From a checkpoint of a small spectrogram enhancement model: 43.6 epochs.
Rows from block 2, named by matrix and row number. Rows with one number belong to one channel. Each number is 50 + 12 x the weight over its row's rms, rounded and kept within 0 to 99. All counts start at 0.
# convs0: first 3x3 conv (model.enc.1.0.convs.0.weight, 192x192x3x3), inputs 105-111, a 3x3 kernel for each
# convs1: second 3x3 conv (model.enc.1.0.convs.1.weight, 192x192x3x3, transposed), outputs 105-111, a 3x3 kernel for each
convs0.95:44 44 47 47 45 44 53 51 60 38 47 56 50 48 51 36 37 48 49 21 26 26 48 39 39 50 28 57 56 48 55 47 33 75 65 68 42 48 50 34 51 48 31 46 47 40 40 56 48 38 45 65 37 52 45 55 76 49 60 51 44 45 46
convs1.95:47 49 49 47 50 51 50 54 67 60 68 67 54 59 78 54 46 58 40 44 45 34 31 28 52 55 52 42 45 38 47 42 33 67 60 48 47 28 32 44 44 17 50 47 29 35 53 35 46 42 48 56 52 39 41 38 33 45 48 52 56 53 54
convs0.96:43 28 25 40 31 34 48 44 44 39 56 48 50 58 51 54 51 63 29 50 61 55 64 43 48 71 52 49 47 49 36 47 50 40 51 51 51 43 42 55 43 45 45 47 43 52 44 28 43 21 39 45 43 43 50 31 38 61 35 50 38 56 62
convs1.96:59 61 61 67 69 69 64 60 75 38 48 41 42 35 40 45 50 40 32 29 59 35 47 46 47 48 49 53 59 55 61 65 50 51 62 82 71 54 28 57 57 41 58 50 37 59 31 22 52 48 15 51 43 19 65 50 52 60 65 64 56 51 50
convs0.97:73 62 65 77 59 49 66 53 53 44 44 27 48 27 46 53 36 48 61 52 59 48 41 38 63 52 52 50 52 54 59 63 58 65 45 50 43 51 46 38 56 48 45 69 52 49 37 57 25 57 47 41 41 48 54 32 49 56 53 46 56 53 48
convs1.97:51 50 39 52 51 48 57 50 45 48 28 47 49 23 40 44 43 45 36 64 57 34 64 42 51 30 39 61 57 48 36 52 60 38 49 67 55 58 52 45 75 56 37 66 51 70 52 87 55 53 67 59 34 62 56 53 41 63 44 53 52 52 55
convs0.98:55 52 46 55 52 54 53 68 62 19 57 48 44 69 42 77 47 49 38 49 41 16 42 44 50 48 43 49 53 26 55 51 43 81 50 53 61 40 38 77 43 41 55 42 32 52 58 48 47 18 46 62 63 47 52 56 58 35 29 39 30 55 49
convs1.98:52 49 58 61 57 56 48 37 35 48 64 61 81 57 55 66 72 24 59 59 58 55 51 33 34 33 46 63 49 62 64 54 54 35 53 51 35 36 35 39 54 24 37 47 47 54 50 57 50 39 23 51 42 68 50 41 25 48 53 61 50 57 47
convs0.99:76 62 56 78 55 61 70 48 50 54 44 32 43 30 23 54 39 68 54 50 41 50 64 59 47 61 50 68 53 50 54 61 54 67 60 37 46 47 24 39 34 51 43 35 52 26 49 65 59 49 63 54 21 78 52 44 49 58 50 40 45 42 41
convs1.99:66 52 54 59 54 52 83 70 67 51 71 45 55 52 51 49 26 63 32 51 58 32 44 49 32 53 47 55 51 39 44 36 30 39 41 50 41 42 78 36 39 68 26 24 36 50 51 64 36 55 70 35 53 51 22 48 33 46 50 73 67 71 51
convs0.100:53 59 52 46 43 49 32 38 49 45 53 47 30 49 58 65 76 45 47 56 43 42 50 33 49 49 44 37 48 48 46 52 49 42 69 97 58 46 55 54 48 57 47 47 55 38 27 23 44 49 51 61 72 85 36 51 54 54 52 64 45 53 27
convs1.100:45 62 59 53 48 45 49 52 48 65 46 44 57 53 38 54 66 44 54 52 44 54 41 38 44 51 56 50 57 51 57 55 50 44 43 44 55 45 55 52 49 54 57 51 22 50 50 49 47 53 50 47 65 62 52 52 44 56 50 40 60 53 41
convs0.101:76 75 58 62 51 49 57 44 48 60 52 43 48 56 52 52 58 45 34 36 46 48 68 35 53 28 55 45 51 48 68 49 48 55 48 66 26 35 31 32 29 44 32 34 60 34 33 40 52 45 32 41 30 46 35 67 39 49 44 45 50 42 34
convs1.101:50 47 38 46 40 49 39 47 37 51 58 64 56 47 71 45 43 52 59 39 48 47 51 50 44 41 38 59 56 49 51 54 76 63 72 62 52 33 24 59 46 36 67 47 26 54 43 52 65 57 62 55 57 65 63 63 24 75 47 32 83 49 41
convs0.102:50 51 52 47 37 52 51 60 67 35 32 50 42 12 68 47 37 42 23 33 40 46 50 59 43 44 35 57 57 59 51 59 52 50 52 40 60 58 57 39 54 67 51 50 59 21 48 57 36 47 45 35 51 53 51 37 39 45 50 40 28 44 24
convs1.102:58 60 59 42 46 54 50 58 47 40 54 29 46 75 71 62 42 48 39 60 48 65 45 41 48 54 52 46 39 53 38 49 37 55 53 54 25 36 64 41 52 51 44 50 64 24 42 51 53 48 57 51 42 61 47 57 92 34 42 48 52 64 62
convs0.103:66 44 54 49 45 56 48 45 45 41 57 40 47 54 70 29 46 51 57 60 54 46 42 60 61 43 56 40 27 28 38 26 25 45 30 47 47 75 71 51 71 48 57 84 47 63 35 50 53 45 38 48 48 57 48 43 23 70 46 47 48 50 24
convs1.103:56 41 39 59 46 48 32 44 42 29 35 46 47 47 62 45 50 60 79 43 74 66 45 63 52 55 55 57 48 51 55 49 47 51 42 32 36 48 57 48 50 51 35 62 79 56 42 45 51 51 52 45 32 49 60 53 53 45 29 37 57 53 52
convs0.104:48 45 50 39 41 50 44 46 51 64 81 73 55 52 56 46 46 46 51 50 41 63 70 66 71 61 56 48 49 46 47 45 44 35 24 28 62 67 59 57 61 50 55 59 53 48 21 38 50 51 55 51 62 52 65 53 72 51 54 49 51 51 31
convs1.104:53 54 58 63 75 67 80 84 84 50 46 44 43 43 38 26 42 24 47 35 49 61 67 61 64 49 56 46 50 49 45 47 41 48 42 44 23 19 24 37 44 43 45 45 48 43 50 57 56 50 50 57 54 54 27 47 58 50 54 71 50 56 66
convs0.105:36 47 58 31 46 49 25 25 30 44 48 58 47 59 59 24 55 55 65 64 56 35 41 62 64 58 62 52 54 53 50 53 66 47 43 47 38 48 49 53 48 45 61 66 48 31 21 43 32 44 53 52 25 60 45 61 38 56 60 57 76 65 66
convs1.105:41 45 35 42 35 57 35 50 49 22 57 43 40 59 47 55 69 42 58 40 41 61 45 46 65 36 38 69 48 40 61 55 47 55 54 51 48 63 53 50 53 46 54 42 49 35 86 59 50 45 50 55 40 41 64 52 44 51 52 46 41 49 29
convs0.106:54 51 49 51 50 48 36 46 45 51 54 63 55 53 69 58 45 38 47 46 39 51 49 62 50 58 50 41 48 53 51 40 47 41 50 64 77 55 36 43 46 34 25 33 48 33 35 54 45 37 38 66 57 38 59 59 56 40 50 50 48 23 37
convs1.106:31 36 40 39 43 42 50 50 49 49 33 49 60 32 61 44 46 52 55 44 46 54 54 45 57 64 56 50 66 62 50 48 43 44 47 41 52 46 50 46 47 49 51 37 47 61 52 31 50 35 37 44 50 48 47 40 53 49 53 50 54 61 51
convs0.107:33 54 55 41 49 52 63 57 61 47 44 39 42 46 38 41 49 59 57 77 75 33 58 61 48 54 62 50 69 79 50 61 65 64 53 65 52 48 50 50 42 51 50 42 55 56 54 47 47 47 47 55 31 52 58 37 35 28 21 46 48 34 51
convs1.107:49 48 49 47 46 47 67 51 50 75 48 45 33 38 48 46 43 67 52 47 46 67 47 55 57 55 45 37 47 51 54 52 59 51 59 47 42 49 51 54 45 42 46 32 44 41 76 84 39 48 61 39 33 36 46 32 32 57 49 50 63 52 51
convs0.108:42 39 30 52 25 40 38 32 32 59 48 53 49 37 60 50 59 66 39 48 30 42 36 45 35 44 58 57 59 60 39 45 55 22 27 42 45 43 60 44 43 54 49 34 54 49 42 57 42 46 57 65 56 53 49 40 62 44 29 48 60 53 50
convs1.108:38 47 53 44 47 53 44 51 68 80 45 59 66 42 49 53 39 59 52 52 46 52 50 50 66 39 41 68 58 68 47 55 56 53 52 51 28 62 47 39 59 54 49 63 76 74 43 33 52 42 21 43 26 19 26 48 43 44 50 60 39 62 62
convs0.109:50 42 46 47 45 50 51 51 54 24 38 40 22 29 31 35 45 52 26 34 28 16 19 63 33 56 57 33 21 17 40 39 28 43 41 32 35 41 45 28 46 44 32 42 42 56 63 60 56 65 39 50 47 42 67 59 64 50 68 67 58 34 56
convs1.109:43 51 58 48 52 66 46 54 63 43 53 50 46 74 70 43 58 69 58 54 31 55 55 42 52 70 22 49 49 47 49 48 45 50 45 51 48 34 27 42 36 41 39 18 56 42 17 37 36 37 42 55 46 32 28 32 19 36 25 32 36 19 46
convs0.110:42 48 49 47 47 51 48 49 58 43 50 40 60 50 62 54 48 39 49 41 28 49 17 45 27 40 52 48 56 53 49 51 59 46 42 46 52 42 39 59 40 49 58 49 54 32 59 48 49 37 57 39 51 50 56 49 42 36 48 42 49 54 41
convs1.110:47 50 51 63 50 55 54 33 53 49 52 47 47 40 43 57 31 46 49 60 71 64 54 48 54 35 42 68 44 72 25 52 49 39 44 51 01 29 08 24 33 32 29 46 39 53 52 63 46 45 59 46 28 54 38 53 20 47 44 47 70 54 51
convs0.111:49 55 62 50 61 62 60 58 62 44 61 45 48 47 57 47 41 51 27 31 49 72 28 39 34 40 49 53 49 60 50 22 35 50 42 35 37 32 50 37 50 53 42 59 62 33 50 46 62 55 63 52 35 46 66 37 46 56 58 69 58 75 53
convs1.111:68 50 50 49 49 59 49 69 64 28 51 66 46 66 51 65 40 73 41 43 46 50 19 17 44 44 44 24 11 30 77 55 52 75 65 71 58 63 61 48 51 35 47 54 21 50 54 53 52 51 62 41 43 46 53 57 39 56 42 42 42 53 21
convs0.112:38 37 50 36 46 51 50 53 52 47 50 61 47 76 57 46 49 77 54 52 51 60 52 69 55 38 40 42 55 54 48 53 54 55 67 58 40 48 27 43 51 40 49 55 41 57 52 51 71 54 48 54 53 51 31 36 46 54 43 33 55 50 46
convs1.112:65 71 51 55 56 48 41 51 46 50 50 49 55 67 58 70 58 43 53 39 42 52 37 61 51 45 31 56 43 36 40 56 60 91 60 48 43 64 57 31 63 40 44 47 41 45 34 37 40 47 44 43 45 27 49 46 49 62 56 41 47 42 31
convs0.113:64 49 58 70 56 44 52 43 28 72 53 30 52 50 56 60 50 65 34 42 62 62 49 50 50 61 50 48 35 23 53 29 28 39 20 44 54 35 45 55 25 48 54 28 47 48 51 51 44 46 38 15 48 56 46 49 54 50 49 37 49 48 50
convs1.113:44 52 55 47 50 56 47 51 49 21 68 69 36 51 58 29 31 40 55 86 48 28 65 32 50 52 64 50 46 51 54 53 60 63 43 49 64 69 45 73 64 50 41 51 40 40 50 47 44 40 45 39 57 62 56 54 53 30 28 56 28 40 60
convs0.114:50 35 29 46 38 43 41 32 53 54 35 50 27 49 62 35 55 48 46 49 59 53 42 46 33 63 42 51 28 44 48 38 54 51 48 66 46 44 51 61 43 50 80 50 46 45 47 24 24 40 45 50 61 57 50 44 53 46 52 59 48 47 46
convs1.114:46 56 46 63 50 38 15 58 40 51 56 58 57 41 49 50 45 10 48 55 65 65 38 53 50 43 63 62 50 52 59 65 36 36 32 34 48 57 62 60 30 62 49 27 58 52 50 49 48 51 34 58 70 25 21 47 30 49 60 49 52 65 53
convs0.115:48 52 41 50 49 53 52 46 50 51 69 54 34 55 66 39 36 60 37 56 55 31 42 79 27 44 53 55 53 61 60 83 44 44 53 64 42 50 52 48 58 56 44 58 51 43 33 48 48 51 39 45 49 67 56 55 58 43 53 77 46 30 60
convs1.115:35 56 47 43 46 52 39 50 50 55 64 57 63 48 64 50 32 54 44 59 42 50 40 19 58 50 38 59 46 47 39 43 48 39 25 45 50 48 47 51 57 37 51 56 57 18 49 52 42 41 49 50 55 58 57 48 64 60 51 58 44 59 50
convs0.116:43 51 52 58 44 50 64 69 50 41 42 54 46 44 49 49 50 28 54 55 34 32 48 54 45 52 29 39 35 35 44 26 48 54 56 54 51 51 52 51 54 75 58 63 68 62 46 55 53 49 18 47 53 53 34 39 28 61 40 48 56 45 47
convs1.116:58 50 60 42 47 29 41 41 29 25 30 29 39 16 33 64 40 52 31 42 48 51 43 54 71 65 65 44 53 46 49 52 50 55 37 49 77 59 55 64 56 31 65 69 49 24 50 43 62 61 66 56 90 57 76 51 60 52 45 27 63 46 37
convs0.117:50 48 48 55 48 49 56 54 50 50 64 53 53 50 47 42 57 53 24 51 44 63 52 47 51 48 46 76 61 62 55 58 50 85 94 84 62 64 63 74 77 65 69 69 68 45 51 54 24 51 24 40 53 46 50 50 63 48 32 49 48 50 48
convs1.117:47 43 48 49 48 46 59 46 46 89 49 47 49 27 44 25 52 62 44 44 37 43 37 31 50 33 41 46 47 44 34 33 39 41 36 51 28 46 46 50 55 55 53 63 52 38 37 49 53 51 43 34 63 53 59 45 38 49 46 36 42 45 47
convs0.118:31 24 44 35 37 57 39 38 42 42 51 70 47 51 48 64 65 50 50 58 68 56 41 93 44 50 74 64 44 57 57 48 57 40 41 51 42 38 58 29 45 67 41 32 72 07 33 71 24 32 60 41 39 57 28 62 63 42 54 65 29 51 56
convs1.118:53 57 52 62 59 58 57 60 48 30 47 62 47 47 77 63 57 73 42 37 45 40 49 40 50 46 42 44 65 73 45 67 70 57 56 60 62 56 44 52 61 46 54 55 51 46 50 49 46 59 69 52 70 99 61 57 56 58 42 40 47 22 43
convs0.119:53 53 51 57 53 51 60 57 53 66 53 64 48 51 64 59 64 57 49 42 58 65 63 70 70 60 62 52 35 32 50 36 35 47 23 33 44 40 41 47 32 42 22 39 35 51 36 36 58 64 49 53 48 43 30 25 45 61 67 53 52 54 33
convs1.119:35 32 42 32 45 47 49 48 49 35 52 51 49 47 65 44 55 53 43 41 41 52 60 59 36 48 38 51 51 62 52 48 34 44 44 45 54 51 34 59 57 37 54 40 26 47 46 90 53 47 60 49 47 49 53 37 46 40 48 56 77 36 54
convs0.120:74 37 45 56 44 25 54 38 21 63 48 52 44 46 53 50 35 26 44 50 38 58 46 56 48 38 30 39 38 40 30 38 60 47 36 67 66 51 58 54 34 52 57 30 38 47 54 37 51 63 41 49 62 58 58 30 38 52 44 57 48 51 51
convs1.120:48 56 60 52 47 50 30 31 32 26 39 32 34 42 60 47 40 26 47 62 55 43 43 54 40 29 34 52 56 66 61 50 58 68 64 53 42 35 42 50 25 35 50 30 55 56 45 31 68 49 42 51 49 36 50 50 72 44 53 56 21 26 50
convs0.121:68 45 49 49 41 46 52 49 29 56 38 56 55 25 48 54 38 54 54 27 51 71 47 42 49 50 50 32 47 21 54 31 13 59 41 26 30 38 35 27 39 34 05 26 32 45 52 41 50 53 44 51 49 66 42 42 54 62 40 64 52 21 76
convs1.121:54 50 67 51 49 38 48 51 44 52 70 61 51 41 34 32 33 56 58 53 61 33 43 63 22 47 55 58 43 51 51 40 43 50 49 51 37 27 51 54 37 47 49 32 31 44 46 51 51 31 30 57 42 12 39 60 68 52 48 72 43 50 54
convs0.122:39 47 50 37 45 47 50 57 50 28 14 35 43 48 52 46 44 68 51 28 51 30 52 42 51 45 51 38 37 39 52 38 47 75 59 72 54 50 37 50 63 49 55 77 54 55 50 72 38 51 50 54 66 62 46 49 45 38 50 48 62 57 48
convs1.122:45 40 41 52 36 51 45 53 65 28 20 51 37 49 65 57 50 61 52 50 43 49 49 46 58 51 30 14 21 46 49 31 36 52 29 41 45 71 49 44 62 45 33 63 50 36 46 49 33 51 75 47 16 33 54 46 48 55 40 39 61 60 49
convs0.123:52 48 63 38 46 42 28 30 20 54 38 60 36 24 52 57 37 39 55 47 58 26 33 35 36 58 36 43 63 72 40 54 52 37 48 43 58 62 54 61 51 68 67 43 56 49 52 49 32 55 44 49 50 58 54 53 33 56 23 21 80 58 31
convs1.123:57 49 50 34 48 50 45 37 35 45 57 37 29 40 47 54 54 49 52 42 51 51 57 48 42 36 69 39 22 25 47 39 48 28 35 41 29 44 50 65 46 44 29 42 50 70 55 72 64 51 44 38 36 61 51 51 54 37 37 54 20 41 52
convs0.124:67 49 50 68 55 36 79 48 42 45 46 62 19 69 49 48 39 58 58 52 39 49 46 51 49 64 53 43 51 52 37 42 41 48 34 32 56 41 35 63 52 45 62 58 43 32 51 51 28 30 52 12 64 63 45 24 35 47 43 35 63 45 47
convs1.124:50 44 47 45 50 29 55 43 49 54 35 51 35 54 33 55 61 65 63 51 51 47 54 50 51 45 43 38 63 50 85 69 61 57 40 49 73 53 66 51 47 56 70 50 66 32 38 51 34 59 47 41 60 89 51 48 46 67 42 61 51 29 55
convs0.125:31 39 51 48 47 50 37 32 49 67 40 47 63 47 49 49 43 36 29 47 44 44 38 54 56 43 49 49 31 51 45 46 58 63 60 63 55 49 37 58 50 21 51 48 31 50 42 50 59 40 53 47 34 51 61 54 60 36 46 49 51 74 39
convs1.125:51 56 49 50 53 50 52 50 44 49 35 54 54 48 47 66 60 48 47 49 58 68 54 49 58 53 38 56 46 47 40 49 58 50 67 58 53 50 69 49 69 51 61 55 42 41 31 50 50 32 34 44 36 43 23 53 36 22 36 43 35 69 86
convs0.126:71 46 62 91 74 50 55 61 54 46 12 52 43 58 40 64 65 49 45 45 68 47 49 61 56 58 48 50 66 56 48 69 66 48 64 58 54 41 19 57 55 16 75 51 40 47 37 54 41 45 26 40 53 51 35 38 20 40 40 35 56 52 48
convs1.126:61 48 49 58 53 27 80 58 47 37 46 26 27 48 28 53 52 55 52 17 43 53 51 41 51 49 51 41 47 52 49 67 35 79 60 51 64 67 59 70 69 78 54 54 63 34 45 64 41 41 52 53 59 51 51 44 46 49 43 42 35 43 29
convs0.127:66 56 58 57 50 51 51 47 44 36 55 51 48 55 57 26 57 34 35 50 79 61 41 56 57 41 45 47 43 50 08 25 27 44 35 48 31 34 57 35 34 52 51 51 58 49 32 54 28 44 48 78 47 49 67 40 58 57 54 52 56 45 59
convs1.127:47 39 49 35 58 59 52 44 53 82 57 43 58 54 54 36 42 41 33 43 58 44 57 48 41 45 81 45 49 51 43 55 49 50 54 65 47 57 29 47 49 29 66 47 28 55 52 37 46 56 52 23 44 58 53 56 36 52 53 25 40 28 37
convs0.128:50 50 63 51 44 51 53 52 50 43 33 49 55 37 48 50 63 83 33 64 59 57 59 53 55 52 73 54 41 55 51 56 62 50 53 57 82 76 83 49 48 46 09 34 25 53 55 44 54 57 51 55 50 62 46 45 49 44 24 36 50 48 36
convs1.128:52 54 47 49 50 49 50 50 48 51 52 52 45 38 65 51 37 48 24 35 50 43 28 31 45 29 43 46 38 63 47 53 58 36 45 41 48 46 60 29 45 48 41 40 52 48 92 44 44 45 48 25 35 55 49 30 36 53 43 49 53 52 54
convs0.129:85 58 50 92 59 49 66 56 50 49 50 70 41 39 48 39 53 67 39 28 55 50 69 48 47 41 53 54 54 44 45 48 60 46 50 67 63 55 56 62 54 51 66 63 49 50 47 41 55 41 45 40 45 40 66 48 50 52 39 56 09 60 48
convs1.129:56 51 45 58 50 43 51 52 40 51 54 58 49 45 73 33 53 43 52 61 45 61 56 34 42 53 35 50 44 65 09 36 44 56 41 32 49 45 45 50 49 46 35 49 46 50 52 34 40 50 41 63 73 47 44 36 32 70 59 50 43 55 48
convs0.130:49 59 52 47 45 49 35 37 31 30 16 42 35 54 50 43 73 64 36 62 42 55 52 49 38 42 58 51 40 41 61 73 47 53 52 67 58 63 82 46 40 47 35 20 13 49 48 39 43 48 45 47 41 63 69 45 53 48 52 56 46 20 46
convs1.130:60 68 61 57 56 58 32 38 42 65 51 50 70 59 49 48 56 40 29 55 45 46 53 53 52 33 21 61 65 73 23 28 41 26 29 42 57 29 56 47 13 56 37 16 48 50 58 52 60 52 29 66 44 42 50 30 50 53 45 71 51 73 68
convs0.131:38 34 34 43 41 45 55 45 54 60 48 43 40 73 55 48 43 58 49 52 33 41 49 56 47 57 38 52 48 46 55 49 55 54 49 47 58 26 50 53 46 48 71 42 45 65 21 70 60 53 50 49 68 46 42 42 35 40 41 52 53 48 39
convs1.131:53 42 49 51 43 33 50 33 40 54 32 36 42 29 64 48 47 31 49 46 47 51 40 36 49 47 48 55 61 55 28 35 48 49 49 31 50 50 80 35 55 74 40 43 68 41 47 59 41 42 35 52 29 45 35 45 52 51 49 42 67 65 55
convs0.132:51 61 53 49 46 54 58 60 49 62 46 54 57 51 58 43 53 57 57 43 52 44 63 31 45 39 35 66 65 28 68 45 44 52 44 54 30 28 56 53 42 51 31 30 42 43 69 51 50 44 36 18 47 43 55 45 57 35 49 42 23 41 62
convs1.132:70 52 50 53 40 58 49 48 73 49 57 58 32 46 63 46 58 59 42 52 40 40 30 52 47 39 62 55 47 68 53 51 47 47 29 44 53 46 51 67 68 57 47 54 35 55 57 37 69 49 36 42 47 34 64 47 47 54 31 38 56 36 55
convs0.133:67 58 49 50 49 43 47 47 54 47 50 39 53 53 67 50 48 66 74 54 63 57 47 36 28 63 54 66 45 24 54 72 48 46 43 31 31 47 39 39 59 59 49 59 51 66 63 59 68 53 66 39 24 50 59 48 46 59 45 52 59 38 48
convs1.133:49 48 34 38 47 53 41 47 64 63 52 67 50 59 64 52 49 66 84 52 57 46 48 61 52 60 50 37 51 61 62 63 34 40 49 36 45 23 30 57 51 36 36 51 44 46 28 41 52 46 44 45 51 50 26 46 50 39 38 53 49 49 54
convs0.134:43 41 29 45 43 39 53 57 56 65 65 67 68 75 73 49 43 63 49 50 41 51 40 55 51 23 67 49 36 28 46 34 28 52 50 43 58 69 51 61 64 51 59 56 32 36 34 48 50 46 54 53 53 57 40 39 39 39 42 44 47 37 41
convs1.134:51 58 46 54 53 48 51 48 46 44 19 47 49 34 44 49 50 64 65 51 55 62 40 32 46 34 54 61 64 61 52 58 56 36 41 38 32 35 49 41 46 52 35 43 51 58 50 61 50 42 66 41 46 63 37 54 57 49 55 60 45 57 60
convs0.135:68 48 47 46 48 44 52 40 33 38 51 62 62 50 54 47 58 51 52 38 48 41 41 40 61 46 51 45 51 42 44 44 50 59 38 72 69 43 51 61 46 55 54 44 48 27 63 54 45 44 63 52 31 64 37 51 61 44 41 50 53 36 29
convs1.135:62 63 65 50 39 41 27 36 29 45 42 44 50 45 45 50 47 42 69 43 40 49 48 58 56 61 47 55 42 44 52 49 48 42 47 46 38 23 58 18 37 39 37 47 50 71 44 44 63 48 59 68 31 55 35 44 45 67 55 47 55 44 44
convs0.136:71 57 50 52 54 47 41 39 44 46 51 44 47 51 57 54 67 63 55 54 40 40 53 49 44 47 50 28 28 33 48 40 36 37 28 27 56 53 50 41 51 51 22 43 51 56 51 48 48 36 61 61 51 72 44 34 56 36 44 54 40 47 46
convs1.136:35 53 56 41 45 51 27 46 40 55 60 68 71 52 65 57 53 41 36 56 51 49 55 44 36 64 50 57 57 60 65 68 64 53 36 67 44 30 40 55 54 24 48 44 42 40 46 01 45 43 40 43 47 50 50 49 45 41 71 42 55 58 53
convs0.137:50 45 51 35 43 45 43 49 48 53 24 57 72 39 52 42 37 47 38 31 49 43 45 42 50 43 61 46 52 55 52 46 40 46 52 38 54 50 51 77 49 51 66 56 56 44 45 58 44 56 70 45 73 61 57 27 45 40 53 28 38 41 47
convs1.137:55 68 63 37 65 51 56 47 56 52 23 45 51 36 47 60 51 52 62 76 58 59 63 41 37 66 39 47 36 46 47 21 37 49 33 44 43 31 51 52 34 59 40 28 47 36 46 57 45 46 48 42 48 47 36 29 42 42 52 51 42 52 67
convs0.138:32 12 47 19 15 23 35 32 30 66 56 66 62 51 62 68 60 60 55 64 40 50 43 27 41 59 66 46 45 50 41 57 46 36 29 38 48 49 44 52 51 52 33 48 38 55 42 41 52 57 52 46 49 71 63 40 38 56 30 53 52 61 56
convs1.138:58 55 54 58 52 63 51 63 56 52 43 53 39 44 46 09 58 44 52 46 20 40 51 42 59 54 38 61 56 47 32 70 58 53 61 53 54 54 37 46 61 62 62 66 43 48 47 20 66 32 31 60 50 37 47 58 82 34 42 48 71 43 51
convs0.139:56 66 49 61 54 48 58 48 59 52 45 52 42 51 43 63 47 43 55 50 57 64 31 27 55 25 29 52 61 34 34 57 48 57 52 50 23 52 36 49 63 30 58 53 57 40 46 52 41 52 61 52 40 42 53 51 37 62 53 20 49 47 29
convs1.139:53 49 50 54 60 61 46 59 53 54 44 33 42 41 50 52 41 73 30 48 42 44 51 57 56 67 45 68 41 20 44 33 39 58 51 50 37 55 49 56 53 46 49 41 35 43 55 90 70 67 60 52 34 47 30 53 62 48 60 52 33 94 46
convs0.140:67 65 51 52 52 55 51 48 49 53 49 47 67 74 51 45 63 58 50 33 48 45 37 55 52 55 61 50 49 50 50 47 49 58 52 79 52 29 47 54 50 48 51 58 45 57 45 57 50 40 40 38 44 55 59 33 45 52 57 44 34 38 44
convs1.140:52 62 52 58 47 58 62 59 64 56 43 48 50 25 45 50 38 51 46 47 47 46 47 46 50 55 29 47 51 41 50 53 58 48 42 56 50 45 36 33 51 31 40 61 49 75 57 52 48 51 63 47 17 39 49 63 52 49 49 29 58 27 25
convs0.141:59 53 55 79 53 47 75 59 51 46 30 64 44 41 46 62 39 28 52 46 53 47 41 58 54 52 49 43 43 53 44 49 41 47 57 71 38 47 36 43 43 42 48 50 47 36 42 32 27 33 54 41 51 62 19 38 52 61 61 52 39 64 54
convs1.141:50 43 51 55 50 52 45 56 46 75 58 54 48 50 54 53 49 51 37 52 51 50 70 45 34 50 45 60 30 28 66 59 61 55 48 57 38 75 60 46 29 34 43 36 41 52 68 50 59 54 43 61 56 53 50 46 34 52 41 35 53 47 56
convs0.142:69 74 75 61 59 57 50 50 48 53 48 53 52 49 42 57 50 52 50 37 48 42 42 27 46 34 51 64 55 65 60 55 58 42 37 49 56 55 49 52 51 52 51 51 54 56 64 56 48 52 52 41 35 46 50 36 44 42 41 37 47 57 56
convs1.142:58 53 46 54 49 49 53 56 49 38 28 53 48 37 56 51 52 50 42 47 45 46 54 53 52 53 50 16 22 19 41 39 49 52 65 59 65 70 61 52 65 56 53 58 57 48 51 57 32 46 61 33 30 28 54 47 40 48 53 47 55 61 47
convs0.143:64 54 45 63 55 42 54 52 13 43 50 48 48 37 61 60 47 47 70 44 32 49 25 48 49 39 52 67 32 38 74 44 48 55 41 28 51 55 16 60 52 22 60 32 00 50 41 32 54 44 30 38 48 32 45 57 48 69 69 48 69 59 32
convs1.143:35 49 46 41 58 41 40 50 48 37 44 46 54 43 39 33 47 18 59 63 60 49 44 58 62 50 58 48 55 49 33 58 64 63 53 47 44 55 39 52 61 33 36 45 47 66 50 64 70 48 42 52 53 37 45 30 76 33 46 51 43 40 53
convs0.144:43 38 37 28 50 51 57 76 79 40 34 39 60 32 32 52 52 43 63 28 38 60 50 44 51 49 50 36 20 19 47 50 47 46 53 55 62 57 29 65 51 36 53 48 35 55 41 59 56 50 31 70 63 52 66 43 54 54 46 13 78 54 63
convs1.144:57 55 47 53 50 37 56 54 53 62 38 29 39 23 29 44 47 59 54 52 45 27 34 45 56 59 34 46 55 60 64 52 49 36 48 49 45 43 57 49 52 64 53 71 81 44 57 41 55 50 49 43 70 58 41 35 31 51 45 34 69 65 55
convs0.145:51 51 48 50 58 50 41 47 50 39 36 48 45 53 58 51 57 63 59 41 38 50 43 48 41 51 11 48 48 48 49 50 50 68 75 40 37 36 49 49 39 56 39 45 50 22 52 61 25 45 64 49 35 26 33 49 19 31 43 52 48 62 50
convs1.145:33 34 40 31 50 51 54 61 54 40 64 46 63 64 55 46 51 59 36 58 49 48 53 49 32 45 45 58 49 41 52 52 40 11 23 42 50 50 49 53 45 49 59 46 23 69 65 58 54 38 51 44 46 53 53 36 47 34 35 48 56 38 62
convs0.146:49 57 51 51 46 51 51 51 51 45 35 47 48 38 38 42 14 55 57 43 28 62 42 49 65 43 43 45 49 43 52 44 36 52 30 20 65 67 50 64 39 36 55 31 23 63 45 61 53 51 47 30 21 48 65 42 58 50 51 46 68 49 30
convs1.146:63 60 39 51 51 50 57 45 31 59 30 47 51 22 32 53 48 48 29 42 59 46 42 50 46 38 52 51 58 73 45 72 61 78 52 65 50 47 32 54 48 31 54 42 41 62 48 45 51 43 47 57 61 53 48 61 44 59 61 57 51 49 38
convs0.147:51 47 34 65 52 42 60 82 69 51 45 40 32 24 49 44 34 95 49 68 78 56 39 55 50 46 51 39 26 49 50 45 48 59 54 48 84 41 41 52 48 48 55 48 43 48 77 58 26 54 33 41 40 40 47 35 53 69 59 57 50 62 65
convs1.147:44 48 51 47 62 54 50 68 47 46 55 42 47 62 64 35 58 46 62 54 51 62 51 52 51 50 47 20 33 52 56 58 78 42 52 52 44 48 35 59 40 40 45 42 24 35 39 50 48 45 37 53 36 49 45 39 47 57 63 39 45 40 52